From a checkpoint of a small contrastive audio-text model: batches of 128.
Rows from block 2 of the text encoder of a small contrastive audio-text model, named by matrix and row number. Rows with one number belong to one neuron. Each number is 500 + 25 x the weight over its row's rms, rounded and kept within 0 to 999. All counts start at 0. Numbers have three digits each. After the name is the row's rms in percent of the matrix's.
After each neuron's rows are labels from the 100 texts, of 14976, where the neuron reaches its highest value: "fires on" is the input token at the peak. Only what is clearly more common there than usual is listed. The data: drum patterns on synthesised drum kits.
# fc1: MLP up (text_encoder.blocks.2.mlp.fc1.weight, 1536x384), inputs 256-383
# fc2: MLP down (text_encoder.blocks.2.mlp.fc2.weight, 384x1536, transposed), outputs 256-383

fc1.496 103:500505485518519487481547529504494494471488485517509468492492533465472502530455479525521505462505482485504463477529512538498531528491521476491530539524505482484475517481542528497499522479463538501453468501530448516458500499544519471479550515482459507482480483472495470483480523540456530489496518498488552503536506499504469519513484529471516497499493457491497508499485475462499521509513
fc2.496 101:491498481544519492504511478512506524473531514479535511452469480534475469520529487509494489524541488523483510507513483477503490452472491525493501498491488492505506506471475483514481493523489480473451543516557498482511485538501506493475508499537553542479514535481462553456559489497534469497467474518459514533462475491537498503516510516469527467503486512491519471493498489541528510495518
fires on: "cowbell"

fc1.456 104:495519532506462483532506500497509535494498480540498494488462474540500523492484490495459534501471480498520511473476512510524542533534536522465503464474457522482504523480482492515525473454463501513492508511502533480548492486466503478486484527531537495491461497529496460511534509465539518477508525522497483477516506519485487495518469486491537497509471478539480538529469496519518550565484
fc2.456 099:472544494452501463530490525506478510565513535469528492515452480491491503536482468468486495526524492502480485511501528474491469532500472529503519478536503498489474509475500514489460487520465514457474497520454494502499482458531489526523501510522541503446495507539507517534507492477453497477498483542466472524474505509508546494479514481521471534529521530544511481509452502455509498470465
fires on: "snare"; "<end>"

fc1.371 102:524462493492536531500528530492474537495505517511489505535499480467478560525462477485535494499470463556533532459471483519524535571478469482450499521471490489456507516536489459514516501506520511506530474471503488494479463498474468516487525509460463521481474507451516495523499486490465549527494507519547488482477502473522502552508474461456486463503532530513511517471503523499506502536527
fc2.371 101:539500506476489516497519491508474532488475459486531516497482512502490502522505480520505548486534479472518503497460444505496474503509488479571508491479512532484483479490503496474502503507467510541489500464464510527510506460470507501520479471503500499504521509490508507546530524532591484474497481463490499493540512515548472491451499525461488525502453538476521512567537523480492528505527
fires on: "kick"; "<end>"

fc1.99 095:537508520508493470505535471535510460488506469468485527530473515458488459455482482504492488486461508456467520496459492524489511527520517537513506490500504519530490480473505517499480551497484458472490534524469505500541475479538522522532502511546481529463472489504545472486486548482475498467526492490506525485528490489534526473462458501517487511502481500487475545507497479470546533471468
fc2.99 104:505517473537487508532453537515513509551507497524448485537521448532479479500510479472493482525497450476497508492512530477465534546482501473506532496472528498509482516485518501489498457528444515514535508532520491501488482519476496516548474498475503520462478480519505482521508516474477467481511467451498463505485530510471479514474463545449459511502470530502528448487494512469511545479502
fires on: "snare"

fc1.27 102:514540472487495534481507501498478473481513489496542483469524488507497481510489534462475529486513533502499509490542474526463513521520500536478489495501470488532514512507537507526493529496487514481491498483496504454488500531478457519463474491480524495545522492491500481521522473462525529490489525535482501473540519495487535548496478544505499484531476486529499540485509480538484446474477
fc2.27 103:503532461503443435514480502525515524544481512494529515531493516528503557494498503454512507482518496513489487511506429525507515508512482526491492534472528501499488492464498487524513480455487486507461499553515526528498495512495551529475526542530468537461512491466509488474456493498504514480524524456443498521517512474508478494535519479512482485521461526498512464527488468521487467518504
fires on: "<end>"; "hum"

fc1.311 102:535533498450506507515478488499488515506490486533509497472513459467510452505471466500521474525543477513518507510461539515470512463515474498498514484536469452510535487550496533487464469523496480518495478507460493524515460487481498534514452556506525483523460518516509471532525511526478512539525481494525526525498467487526505461493512474486496498543484491504491549474472478466515494524532
fc2.311 099:491479515480481511478508486539525495553486499523465488513462500471494462479515489515508480464521526468491492459512481545460505471470493500520521516513544522507483500463483518460531530488487484534518479474508521519492488466488479474507509482497543495483490521487532473529477508490511492465535493488499540524497485509523477450532498479507476518522504486525524472486540520514545524534495
fires on: ","

fc1.16 091:521498513503500497504499442503516522493481516524485527490486537517514475472525470528489542544502495515517478495499475454505478489455489520454544522523500484506485527497493450508504479475510489484487447457528478462496509496525526477539526518472501457518522506522509463508500478515511498540497526497558491444528459493493541465457471501530462479510493474500534461540498534475495529535536
fc2.16 098:499517507458489482539474473475485480448454515455478517529487501519504501523548494539507507488479490515495526509517521534457516518523489496456462475482513492550504532529485546504462501534475495462534498524491533556509535545516514526473527505473477509516451506482475513454528499523456514516490491498447464475517523536508505486475519500499526447490530457520462503551485485523485479498534
fires on: "kick"; "at"; "142"; "147"

fc1.179 098:488502506479527493533504549506493523511513468510518486515506516483520494507484503520517490496513497517486535483513501479484526536489486460456519487539466533508488511539491487495509480537486459502461484542481515503469503509484485552507526495533486496490543484501473521555540501553529479479463517531489477484479488523528523529488464540533492505510494533538531476493511519551477502512494
fc2.179 099:490496503521513460497498507528501495471512505558494479480473462531516530518476514506506554467531462483485538523512499458527485467509494457519527483461554485472500487499525547492480468485534486500511539498483494493474484521534496481533553477509511467479470467504486538510532513503529461493498530440502473546504524507530536519472495496467529484523447477551492502537435501470475480523535
fires on: "shaker"

fc1.354 101:498499513502533482498548504537457484476480504474465451471528465485426542508502491532510472468522552483501571537467482505497461525464514521496463498481515532498477468533512476491457490478503505463492520508489457474471539504509472510505481504541516471545458457502478491473463501490517484513517486508491493506511495516504454491492501540513514473538495487503522482548463518500506476492477
fc2.354 098:515465529470500479484504513523513489496511455472555520517511503500528470522469504489497520453529481444487528527496515490475524515491486473500521511469482463497458501490502483496541528529521486522468551508459518475489515539560500467447524499454515453452480451481479504484550519474465434449497466516481473509513496503487495493514505493458470518504449491538479522522529521479461519499532
fires on: "shuffle"; "kick"

fc1.495 091:503489480516499482516468544490500452509465485503515486509521485496512513521496472517466480530500510524501558504465474506508530476504466481486475490495485473519538485499471488491507502500539475488496468440503515551544550484479480481476545473481479510464470535461473493506528504516487496487526509498514536511495509509466478512487537530439534465465537529504527499495509508524508547478520
fc2.495 097:478487522520535523491493471490512477492537463530544534491471481475477524512490476519478526529479522454512506488469472492461533529459477489496481532524471503484481512532512514513488543474481436529477556469494537489429475460483517507514511496476515509488519499499513506472512546509478550499507519523514557485533520501546512538494485494461484533473487546513509517549500464478454504477522
fires on: "kick"

fc1.181 101:458502476495506487509455474489485513482521488496509498502521505485501578471474448499524507515461521457470475478511480488539493460526486471501483499530520501471468503455507532497504489529487496527520529467473514489468520516466500449557542503546521474497494515494500510493502466502468522515467461518528510494526459503456461479511513469534547495503461533527519513469516495514521510501492
fc2.181 100:501498466473561474497485446471557493498501486520514488475534519522483496522521485485497492533493486458542515528494494488471535492533537497511471521488470466487534528485478463453461473463514497526466503469486488539483532497525491549543515463514501539502528490508540484531479474504501503533483525525468512468539542518488535501526533484525559522525509497478522525494462474505505498524488
fires on: "clap"; "<end>"

fc1.291 093:511488521493500547527454500474542516512532512476490489493514535503462468501549495484459510519545488499476541470540500491503452467473483460481489539517508482435532529502538513491508496500494461541512511456483506472467535466523502530514507493538476511505537474495484492516502479483519459510523467516488503529501502515489526488515500549492504485518497494480523515465488518455489496532484
fc2.291 095:467490518494504509538498536491481500496483499506524494477511464527514486551460481524492454526461501511457520465506506537485558538497491429434520543533470468502486517471485502439535489468460459490529516519518541490519517496482518509530505524459505512486499504516521481522525458489500498469525453496497501475533502535513502529498484467487518506504490503513527495521515476533495529514477
fires on: "kick"; ","; "127"

fc1.141 101:538497555530473457485448518465454472535483506471477476521472490515484495501517517497511509547512519486476513456495479530476508510468470494481489462501529532471543485459517518492504464504499502563474523465504528485501493495521478482475539532536500536507503494501492493439493501535529540528455509464528480535495474501519455513483509463485488523515458499460534504490530525520510512491477
fc2.141 095:526520501490519527526471497481544504484522512518503487460543493462530469454519543494533530495520478445462471502476473553517490506488495499487560532491496466478512522519531529438491507473528478493501490474512523528522522509484503512501497505502524549499531494470480479531479505503506523498516484529466488493477486455518501523451448511481518490514524505530451528540488481474470481449478
fires on: "shuffle"

fc1.245 097:488546505497535494486556483513459523523474491502490446464490503539486503521527526463449535491519497466492564479527494532469492499519479519535477492514471510471504505522462480480496465503480511491519502481517456465508503517525500520537520460477489508517509471554477528480494502465481506481534535533548489493483528483467495524490470534483498501480481503513531537535466493547502524498488
fc2.245 094:498521502502493512498499480499481548517510484523469488482522520518530485461455526529513532499546489473474507506504511525508493539489487522513497500485465444494475521507496498531529484509478490456441536509515517504457478522501516535474560535448477514486534479489477477533494460518502499519463496478537492556535526463448513451529486497462517464517504507483508460488503463527517477470504
fires on: "shuffle"

fc1.767 105:485520502462512501506488479503505535526486542517493540541513549497492468509548485487503493536477498470509485471465488468540480486479465516495517481484509555538473480526507512553510535496528525514494515522527512500463474476550497458532456496520485508465472539522499512444467516546497540481503504519513500465474488522448477530528495514509456514540551481547498518465480515483469479491511
fc2.767 104:500513498528524505482481499499509465507489471458455477484525473540482523547469501515455532491491468522474451471507508480456508504512519490504506513471480493516499499526477503479494452485516528496506498446483542530466502496463518513462542505516524492465501510502448532549550482501536473481499528486476483515482493477537463520478479495503469521494515454457489523547459474538465483502535
fires on: "clap"; "with"

fc1.58 096:519480481502488522518488502540481468490496498525483531486521510532494457494521497487487486520530480494459532476492478471493460530451478490456494472549442499546523546493539468461497515492483554521537500473518479478483566515498508525498462496525504505551502510483541490434472488535521504521500552543482483528491502501513455458524488492454457505504488490511472501503491499452464504464499
fc2.58 098:540499518518495474532477521516491523524485517545517464509446541468526512499539484508513480490481493506517523539486483528527530516446497502495469537479478492510493505497506520501477490505492480503539509480484510544507521438490496489484542559462511456514501500469458489473498491519551492492491521479459526538540518490510522523532559453499499470474528474478494533494469521476496529496523
fires on: ","

fc1.632 098:517473531490536496488520509487482509457511495521511550479473520490497478509480456507536518504522467491498489466484532488494474526508481542483504482485513496529493495472507520510531520511469462510484470496477472479468522497535565485512515469441457500457476510512502449486497461489523486502530525489536467521544512535536488507548493518471463526514507503481485521523537471474474530492495
fc2.632 099:480546483547493529508497526509510555532479482526527489493484533499487478503527526542490457475545534479502517511498548498477518527516488476533445506553501469525530514511529457532472510541463542477514523508492542493546479501536511437494475498533523481492458493523478543455537502457505491504491543465484470544492509466494529501490490479514498484483523526466472452489496523483539527487528
fires on: "cowbell"

fc1.257 101:443477531455462526529483521467536475501473511526477537488532488536488534524519542500480501530493530470532508496497534477535478488529535511456474444480472475485490528478515486521527480518483474468535502522495500500510499484531472493496502514539466541498486488449505516545475498483491520512531539536497514488498461513492531486494456493495457490459516533489490518514540497493475477519455
fc2.257 100:518524488533501463506493523490490523473529511539449484459484501498496464524514522554484501479500478553469463535529492460513519499526536490457534491475537487541497493510499496469480475512471513479492491501482522505488471506456528511505474507514484505514488487544457504514518457518521491504531532460446475491526508502524529515528479463518465500529506474504506502515468491479528503526474
fires on: "shaker"; "high"

fc1.679 101:472485501463502503476511533485465471500475519481491515473508491516519523489537511499482473523491519513503544535505547499504495519476541500468517478474494545534536480512521513492532511487479508512508478491530519495506500529457487483499524525469498493471526494510496489492467542475535511480459472482539540561483524526455529475467505494495486506477530498526496497502534521492540471532528
fc2.679 102:513525480533479500534462490509483512540459499474517468468509482534468509497517497487478459496507457519526461478547507560456499529497473486480498501493490508495468542501541517500452503504467508504476536508503518522479557528519471507530517496513483492495539548501469507469520514469512527461495530458505546514474522457528537457495487483495455494546441528456533507502542487469483519492482
fires on: "<end>"

fc1.643 100:483519487502498498478455535515460475481481483475475521531480502504465506510496532502512516493498506525484527490484519517477515489473487518501477503482495453541477505509536447508486520487539493484459521528473532450504498508539507515526504534470462518486531513523447499522481473490495558527528458528456498529467506514483496490493461445488456463528491487536478512497465507493532503497496
fc2.643 099:504473500505456484496518498500502491511493505554467494527537521503524516503538482452503489519483476527493501486478479512548546458466489467471528508497521502500495491462499527475507509513523567522486554505490533533517497465508497515503497479543533543522534549467524530500458505476554489509477525470485501482495463503482503487488509494517444471504424483460523495509539494470521485445502
fires on: "room"; "reverberant"

fc1.466 101:516545530467489507546453525510491492478499506527501509465455524458509521484463470482559474504494535497498534446485497517491517478554522497552536533472520482510529541482503485505507497475462524481495531507500514554473514519467505539545498507505545517473475506513543510523486529485468499519514507534492481495516530495474485521501546534490540521470469512475485516483509473518549526538515
fc2.466 103:512516495491484440480521473548503521526526473528519490510480506502466532500502496481469543498498505472500519485513504493519520484457515497554453526472517526457537490465511469483475448504528487465502532499498516497495478463526477533521480521492542507518532544485522521482475514479487479461504548482502503527540500513548522454524484455466509509536421520500503465513516512561506539492513
fires on: "cowbell"; "<end>"; "rumble"

fc1.727 101:537455504544486503508494500449512477462520522466522458522440526538516455465487487481533530482529499500487471477509520494486509524465506485523524499511464491541510470485484492468517535465493539524518496466449533494543497530499485510500500494517532513483500507530476526480488568488550489510532505447464526496468506511504453445530475520514469530496477457520529533517487497502497547476501
fc2.727 101:507520539502481481496489505546468538527527478487516504474487496539520461523485491516498491499486485472526520469484488515457536543487484524529512483465449511488511535526549489493451467480503525490496539458514541476523518522524507507494494541529477511469515533506465472529476519502545493484497472534473522540455532460497578478515495505484470457538476526458466471488527525473484540502488
fires on: "room"; "a"

fc1.192 104:503496480514492539490520506526543472494464493526497474534444488535475470488471518482537488493509488490490499526517521492540483516498501505538482486478500492498499498496435520521511523515491478555499478450496506476525504507474504511491531492448502500518479499519513514507524525456543539489533502489454524494479474545476503488472534509551462480532452509544482466523497534480496531483506
fc2.192 100:472514514528500498499491539485454516471541502508466499512471465503527513511542482509531527467505487497527456538491512547470563520494527486540526494474458488520502519505525488446520508490490566501485526482464502508519487463482476479537488502564520490481480504495482498506463469446527514503506500490474552511496517454541526485509511462519520494499470513462483501474492441523503509492493
fires on: "room"; "with"; "reverberant"; "<end>"

fc1.692 108:486473463479506528497485504522504480482526483542503514480483469516500530539513506483576507530497473508511531498468514523525513495478450488442511472502510546511524479492471450542528492492489474464542483544473507511485487503519521492490500496534476490535469476454504542549495524513516519484529484550489511506489530515483507549548500462522524496480533469505549520493475538522481459487530
fc2.692 100:526526509517534488506528540487458525476538520522466544482522507532479504515512466502478481498547506487488503494443458475446478508505492523504465517508524494540507479525477483471503450482479478507520524478514505537527498528485498499460551480503510541461523555504497556530485531520531511500483516517537519551537484531526538524472526500471473489520504524497533484479505461552514490471500
fires on: "cowbell"; "shaker"

fc1.112 099:490498483519554465469519504467518458503525477517485521515534539529509538547488448489477497464461517497488539505520546501501492498490511540500524478537538451499534476462547478541499500497499501474505461522494495544497519495499523507502468523501459511510540532493480517506478467549486519481531514471473531537480472522507485502495461522507465454470501528479518495486551518478483465535481
fc2.112 097:496509487490502509521500495492516544476492519487494480522498460529486472494480487496539481471529443525566522506497504513516503476486500518512503472482457504534492569497461483490515513492499533515484515487494542487529511529532483460496468527508558466469495503501500520464512491462543480482507507495496527493524501476562456510501535487485467484532450507483509521471470477532539523482531
fires on: "dembow"; "thin"

fc1.44 102:495499534455520471494534536545479525475509500451537485482498530527512499552465528521512524516492536510493500493513501463527488492532518501491468475474505459465484545463488490516489472477470472471507456533513469515494538529493522519492487511508455486479512518497477482479522477527467464495473469491532510481503553490523466532465533466526489472538454489451516544473479475507497481463503
fc2.44 106:488528477496500502458495478531526543537504508505538536520439501543494481528518449477482520520515488490552498513474466496474533482488476524508519515544503488474524526480514545510483486489518470523502548503508537493510506523496536486471496516499521501494493494497463529456526516463523523507525469471489524538518487540474566488499473483488487502495512513518509457514534476545520482521532
fires on: "cowbell"

fc1.757 100:472506505491534541478461504493473474476498509511556499470478540521493545465471497473480470494530489540487536506446535520490466513517515512508488485508489471491456530514524502515513495500484499454507499469509476484492515458518472506501487472487487499523491485496514501494546470471445500460485468523545502452529472501481489529522539486488532495511505509469519509525461532520496472469514
fc2.757 103:539539465517488494535518512487539516512521472482500481520487515515466489506508520480473535490491468488520459507454512488477541478548498466544494504484465544478475493513502507478456486508486463451500497493479531493504495497471481492490456489524500515512519487541507490550479483522487517495506507522498501543548468511549531494462541488519495475466437516495505442527466505501512490463498
fires on: "clap"; "quiet"

fc1.203 100:499470519491529468535463507511526529492492536547474535457477519540516494469487520510544530457550498499498546506501514513498506462472530465504508511527507461492504490498484506504527514516477525507485510512472513526489522549513521511520494465503529507468481517527479511505515502523527509480497494516515476458503487519489541439537483498452493507478496515484487470478474491480502493553507
fc2.203 100:516489476511509461520474487513457504475475464544472462534447528516493507489517487504498478480516501496519458492526508525477509476528488455527490519523523478473515524465532517466462522524507507476520545477491495546517525439530511514505468547508505514503524483521530519472524476457484477521518541484462487490510509504540505480500559491511494449472440493487515513459535516518490533487492
fires on: ","; "121"; "118"; "bpm"

fc1.162 101:534500479526507482520471556546492483519500510500506501544461546489505470505502479457530531523472504512523527497504505518542493491521487494528474522488521508549467495501524482484528540510507505538488527523541496543492534459470513527545475520455459513516466523509496538458466488487543509503519523493471505509459494454487506529492482471479472473520502519481488502482530522485525500545527
fc2.162 096:486506517517474467505523491473488489454488496509529465521493511506527490480525536485515483478525486491470458543509528514494499497471524499504526492519483468517540515498487525460493508466509491502499511474480493515540511512523526532497515511512528516519495534507516498509568516480556443491475531499482493549521501490547489497508482467478523470520520490508534507502475544504488537479503
fires on: "tom"

fc1.263 098:512471467516484496521480523541496499456468485521493469536483484530540533517519477518506443470448472508511537537479488483506473450453552469546517481498538538504464455464525517490457466526538498533504472512489483508491497527489518457509497475463506494530509545564508499482480478498488534436512474460482493510480540502499530489530510477469572514499523482510518459513514508476497508469511
fc2.263 106:489539512473493512517505511486471477515476513530473508448500506484508481474510462506531520464478501530532487495495548523512508480489525480477502486472482468502461509483516528477447509538479523459513479492513516489496477491493524530529516539529519504463521508465483558500505470456515523513516521495521532536533500546485470490461516514456460506498495507498536506472462472515461489489496
fires on: "dembow"; "<end>"; "quiet"

fc1.218 098:500504469478517483506534499475463464504525544500525524472515493570528536538477500458518486491470523496505551489519457545525459534504476500486536503505506471548494490484507530536491521497504462501500521474501506509463528518519480555494473522504499467523518503473476497460523482460464467524477537505493533481519470514529500484460503490494554490531495486511490510554509511507501480492509
fc2.218 101:515523466544476490509517469542511508516500474510514497523479529508479511500521515485499480486526498535548492487487520500467563468480509507495480525476473462507496567498513477441491458512453517528500498538518542478508540483483490479537491531482498460485513502513489505497506520473530497470547533521504504529485536507533544477517491447453491464485439489491480453501540474470487545472478
fires on: "<end>"; "reverberant"

fc1.594 103:544484505462477520492477466526532536484473507465515516467498491500505542480468476497536500513493464497479523511528507545508477513486520488479496491487515505538489517529540497540508505467511478494548472469456504529550491505453502580544488510527535482493529543479482501484474473503525500473528480502523484500544511533521536449468461505469472493480513483507524502490482469515483508486488
fc2.594 104:521518483498525434468480500459530472522511514526487492497495471518451511501509507509503482488474471540498508470500530501482530552474564523509523478523543475544470495490525526526473498502466502484499513512488540492526479498515472502495494496489510486453507547483512539463504535475453469472502460494529525482480499515485477537471485542508474483506482515487495543514500472507459524557510
fires on: "snare"; "thin"

fc1.252 102:475497500532501477527472499483487484525517524501485527537528515495490488521474533485490539477509507520541491454507511471530502540456483505451557539510501536475468526517495492490500494510459543503522461473473552534466554505476511502508515490505466509483495522454461523547480503478525501496518497501525530522520507481500532493522512460475495484495499461509483510504517499473463496458513
fc2.252 103:503529498504488492504528461503503533511482477495472520465475526509547520552502466516522492530541517503496439524488525519466503531474491472476505480489525500481473522495504468456476511467513511493480527468557514523500554553524520500476522510486490525498557511509505528486482481489534485468518496471467508517518509474518491456532536517511475521497508477527477494505502501476529532494532
fires on: "<end>"; "muffled"; "a"

fc1.120 103:477464463532469505491482502495534542469507517506504480476468475489503476509532528485472528489470500461503470448480528539484483494499436497488479463539524494519518513492492545495472482527468473520460519519456475440459537529500536499474498505470502519462498469512448459479473509497515527520496502509492488511532488484511517518499513515526493476518550456450464536477473492508494517482492
fc2.120 101:530468457447501510534471501501491484500497523485459534471470517471454513531500532519534496477485531513478531553463490525523454516488490459488481491515498514489492482482514490511486510527543490490496510445529569553504527514496544525522494492536508544439519517511489502488530526493520481477488503540471525524478525519499493550498464521510462464516484466516471518489523476516517517547549
fires on: "<end>"; "noise"

fc1.636 103:468508498525534481485497492503489470528482458495516486533495529464519484513480504490529495472490505494510526524523479506486500458512539454496478477513497538466515549490524518497468479507459496473454497531537517488526524497511491534538537489533539532525501534492513462526513499513475503512492542513537500475475485505499487518498471524524536532488475512483514525499468521508538505493528
fc2.636 100:498513502534515480488473520476507520495515515548474493490472487523481519533501492494461462507492496487541516496518506468493491509505548522508494494500504533498500490532516526504531444498531513461527509467473487494520518520482528474520510476534510474505489504535507485472484526518478484531484482482458503537480489491488492480514492452472513499530491532547478465515456453514535518466498
fires on: "shaker"; "low"; "rumble"

fc1.148 103:540458524532479515499486494533540543520488464480518456461527453489530504492523527511477518472509483526474483525491506514492489499517448515497472490501488530476484468515509493479506484488481511522489461529522476496545537536499467541533487519528527489524482474515534533474513526512557518509520462509481551505505478536537460516488541501493512523488472528510489491476486521518519496519492
fc2.148 092:489478508480522453497460499535499478536546493509494463521479521466476491526507510492479555503505502550493474510506486470475536557470551466507545509510517455505527455514507488546445474475538509518518486520527505500463530460499508522451533490518534524502489502505481500518490514496526513502521485463512485503492471521468508521508489493504499505477458552484481529524488465490481499542545
fires on: "shuffle"; "82"; "kick"

fc1.386 103:481532510473455491519536498468482498533473542500470512468517472486482512512474504458513488441458524476540544473515489449520504523526470522450526501543521477534522528483457516491538493513465553522476474514500441518508521486535550471469462491501474483530475480500500512462459493536550470528539496484537525470538506466524482509514520505483481480500488500542510493541500458504505508489522
fc2.386 105:478538476511475476479532496493466548485473519495469488464495505523472510569527478483500482524524448486519511499534477551502473463456473484506462485513507484515523527482487467459516493475495500464498508532505485522520532521535489491494535519510494499497483499501519507463536478498498458507475452472465457528495518462515543469519515520494465531511512483471508487529536506508523519486511
fires on: "tom"; "<end>"

fc1.132 099:479535511526501492491477525499525509529471535492517543520535550488541523480534477489530509476520498485470522531515508488479500480489462521521525494523479519522508493441499476502500537480490504493542446496474480482460516533505544462499473538482468484492478523500504543467473480462464482538522511525473449481503492511509496504461515490516461532513530457499482510491491507494526505486498
fc2.132 095:520518521520520463530515509520502516508499511494467549512508548544542456494484500512501466494505535480472471484498502502511478476496481499474484475487514512502510545533509508531496514506465548477526481463522484474494488502546542521482517486530483471518501471467515535470540505500542509482522536523523486545488474552555482511514513522464509508484474460512479534483513502551501493489557
fires on: "kick"; "161"; "162"

fc1.579 100:524511474510478478509538510518535487534487503456506505476540472520515468525528520497502469490529470558465503500518459519524486478482526512500545483499517510516504498550472505488514468484481497504508481535517522474502528481529525470498535513490519473473490514490464545526499481545534471493503491503467470482475507471499462485493537465461525498525520502545473508535497462500455496522474
fc2.579 097:547487513533496460489471463463468496477487525500476523524518479517501517448480506475490485472469443476491540541511530500509504512494533487468494539455499460468477521508522519549489504495532496495494488502492477501498472534503520527503500491531537491527478470500494489530496494510519498476497506496519494502507504473505505536500486534543502532509431512481493548473475514482510467513506
fires on: "kick"

fc1.285 097:529503503478542495550516471510457526480439485529495519487484521507479525507495522485476507531468471511485526498523463488480474460542472457509532490501514494505460519467512507514481497524487492479510494493498487538477510490509521478514528493474443508541498497477501543471468444473473514475463520527474471523561482479495530506480502470511508470474489526488520459532487558537496483505475
fc2.285 094:505529516513505475491493528539526538508507499499499501492475522501544521493474536551543501471489478482462489447501533496513507497471468521480520487472514465509488537490491482516491517498486540452472453541489524466533489507487514502476507478474540473435503528512490522526506470480490468517508509496534472509518519508553455521484534493495475502533502488519518546533528501495493473523491
fires on: "dembow"

fc1.666 101:526534539528481497497528504497498492501534482521547459442467488514523481459469530503495490490551507530487448503525460498472538542498483471486493471529499543476510519507480482475530475482527539494510523475477498526535512508490533514530483523497501504499512542472525451488503465480468515528545479524526476522516493510508515509454489482491510483484431529489487486530529506516480491455506
fc2.666 100:496489467485480460512538496489468510477477480501475517502514542529523483508533503485511491461465510499513510519510452498518501508497452480476474506496553480481477471507475499462461502484517498493466537474512514488501552482459479478484540536456520492469482489503462516516500502505476471472454478477478551500467489524485517499532494513471496489514504489532522497484540510477477504517536
fires on: ","; "<end>"; "muffled"; "rumble"

fc1.735 101:504475496543479506520491531459492523454505468522526483473503456521484478499523534493470493444513499468474473476520490510526488530461537472525468502542453492496475462450507504465457502495529478507507549523499509499467526459520497511475459491515526511489458533465502500543501518485529473479537536529538486538491514480512545483464503472481469475496496458543535535498470515462524511506537
fc2.735 098:494496487493520533535535513515458525504504492520475488483442540532476473512493475573465523531514468500529479513491488467527487483473462452501487513475515491514485494477523518499494454473510492524549467464503500521499500538501491486493540533510499492508500507510460538544509517508542468467486474530452447484547503507488546485509529533527518522524471525472487484504488488537502541491526
fires on: "shaker"; "<end>"; "white"; "low"

fc1.130 098:551500482533514500548471483482523478523476534525527524509492487488502525463515502530523486512482492486517460516448446533460526507487496503504490482526481514523484469466517504489523547455551531460529509499482431497481508469469483472502525499535484521485459538459484494527480531483465521476473494478542472530517565494500468529534487501497476514479506477521524466492457502511493484471487
fc2.130 099:505517512496486497460462501493475532467526506541476487474486541487515534540522528506470487501553525511533498463482484512507485536547484482523542502532515483550508520519514464495444567492457509453488515513491474539474495482516507460498496538481485460477530521512480475544513514552521501502518544518496515479507457521507471499473525497498519544525476487516468469480466544527498473490487
fires on: "snare"; "low"; "tom"

fc1.455 099:478492515506488527520479462494504474481506497540514504453450506477524489532515512460551521492512544534547463493519521506489475499506473492501504518501513533507511527502515524531488494498510559510537522493501509490494466490462491476479493523451508527530475520531502473461501483537495530491521496485493492486500511520489537446522524536507495508538439525484503490510494476544451463497509
fc2.455 100:477491505509474497486528487529461536498541457524514501464465525518472479453486483496504490521554498512497520523519523542478459480471503516489520525492515500488517463446498494486500476509477522517453474492513502533498561503491519539532520496525479560472495489506506488486493471493534518489498563538472527529518506518544491520490490484505479538543446474519518492513528487517500493507530
fires on: "cowbell"; "rumble"; "noise"

fc1.188 106:481476514524508541480480524512484511502469513544507474452503532477531479501467495502528483530532490500508501493508524471502541491492538494513522496514541464502542527490527478477550528522496494523500501515509447556516495541522517460495483454488484516542474516475469509456463515485509520481526494485537517507512528545509499540492480523472486501472498534452508518521490520525488548520467
fc2.188 104:476471498536486451517541504534509502466554523527519514522478508469460518479544494515491474485553484512457510492516534541516495455480510482543522503516472491509468494524486525500490479520480483448485475465548481500491530497528503499520526480511494544521477483504510535491557499492538494488466502544476502492538523497528453517519518500529484465522498538514489493504527492561499483475537
fires on: "cowbell"; "low"

fc1.701 102:478479517505507491494522526467516513523510481473530482517518495505472494461493475512505507519484510502533519485516494474526485441484538490519515484522538490512471520503497515491514512525516482494483485475482519505500440537488532449501486547489533492477492485522496505500500485523540522490527500499513510485488475499468494493449525523536501488472540497515508475479514528510505510523491
fc2.701 097:555545498490498477499501461473543532526527520485536525470463469545532546525488502492525523525537471525488498488477491483464511511538534513542497510507514466449525530464516483477476510465516518468474551513513485482498492472519521486539523504493500532511503501499490530538480498498470541505535499461478496541513491496516474483498515457479489484479525477484567509508530495487473501500517
fires on: "clap"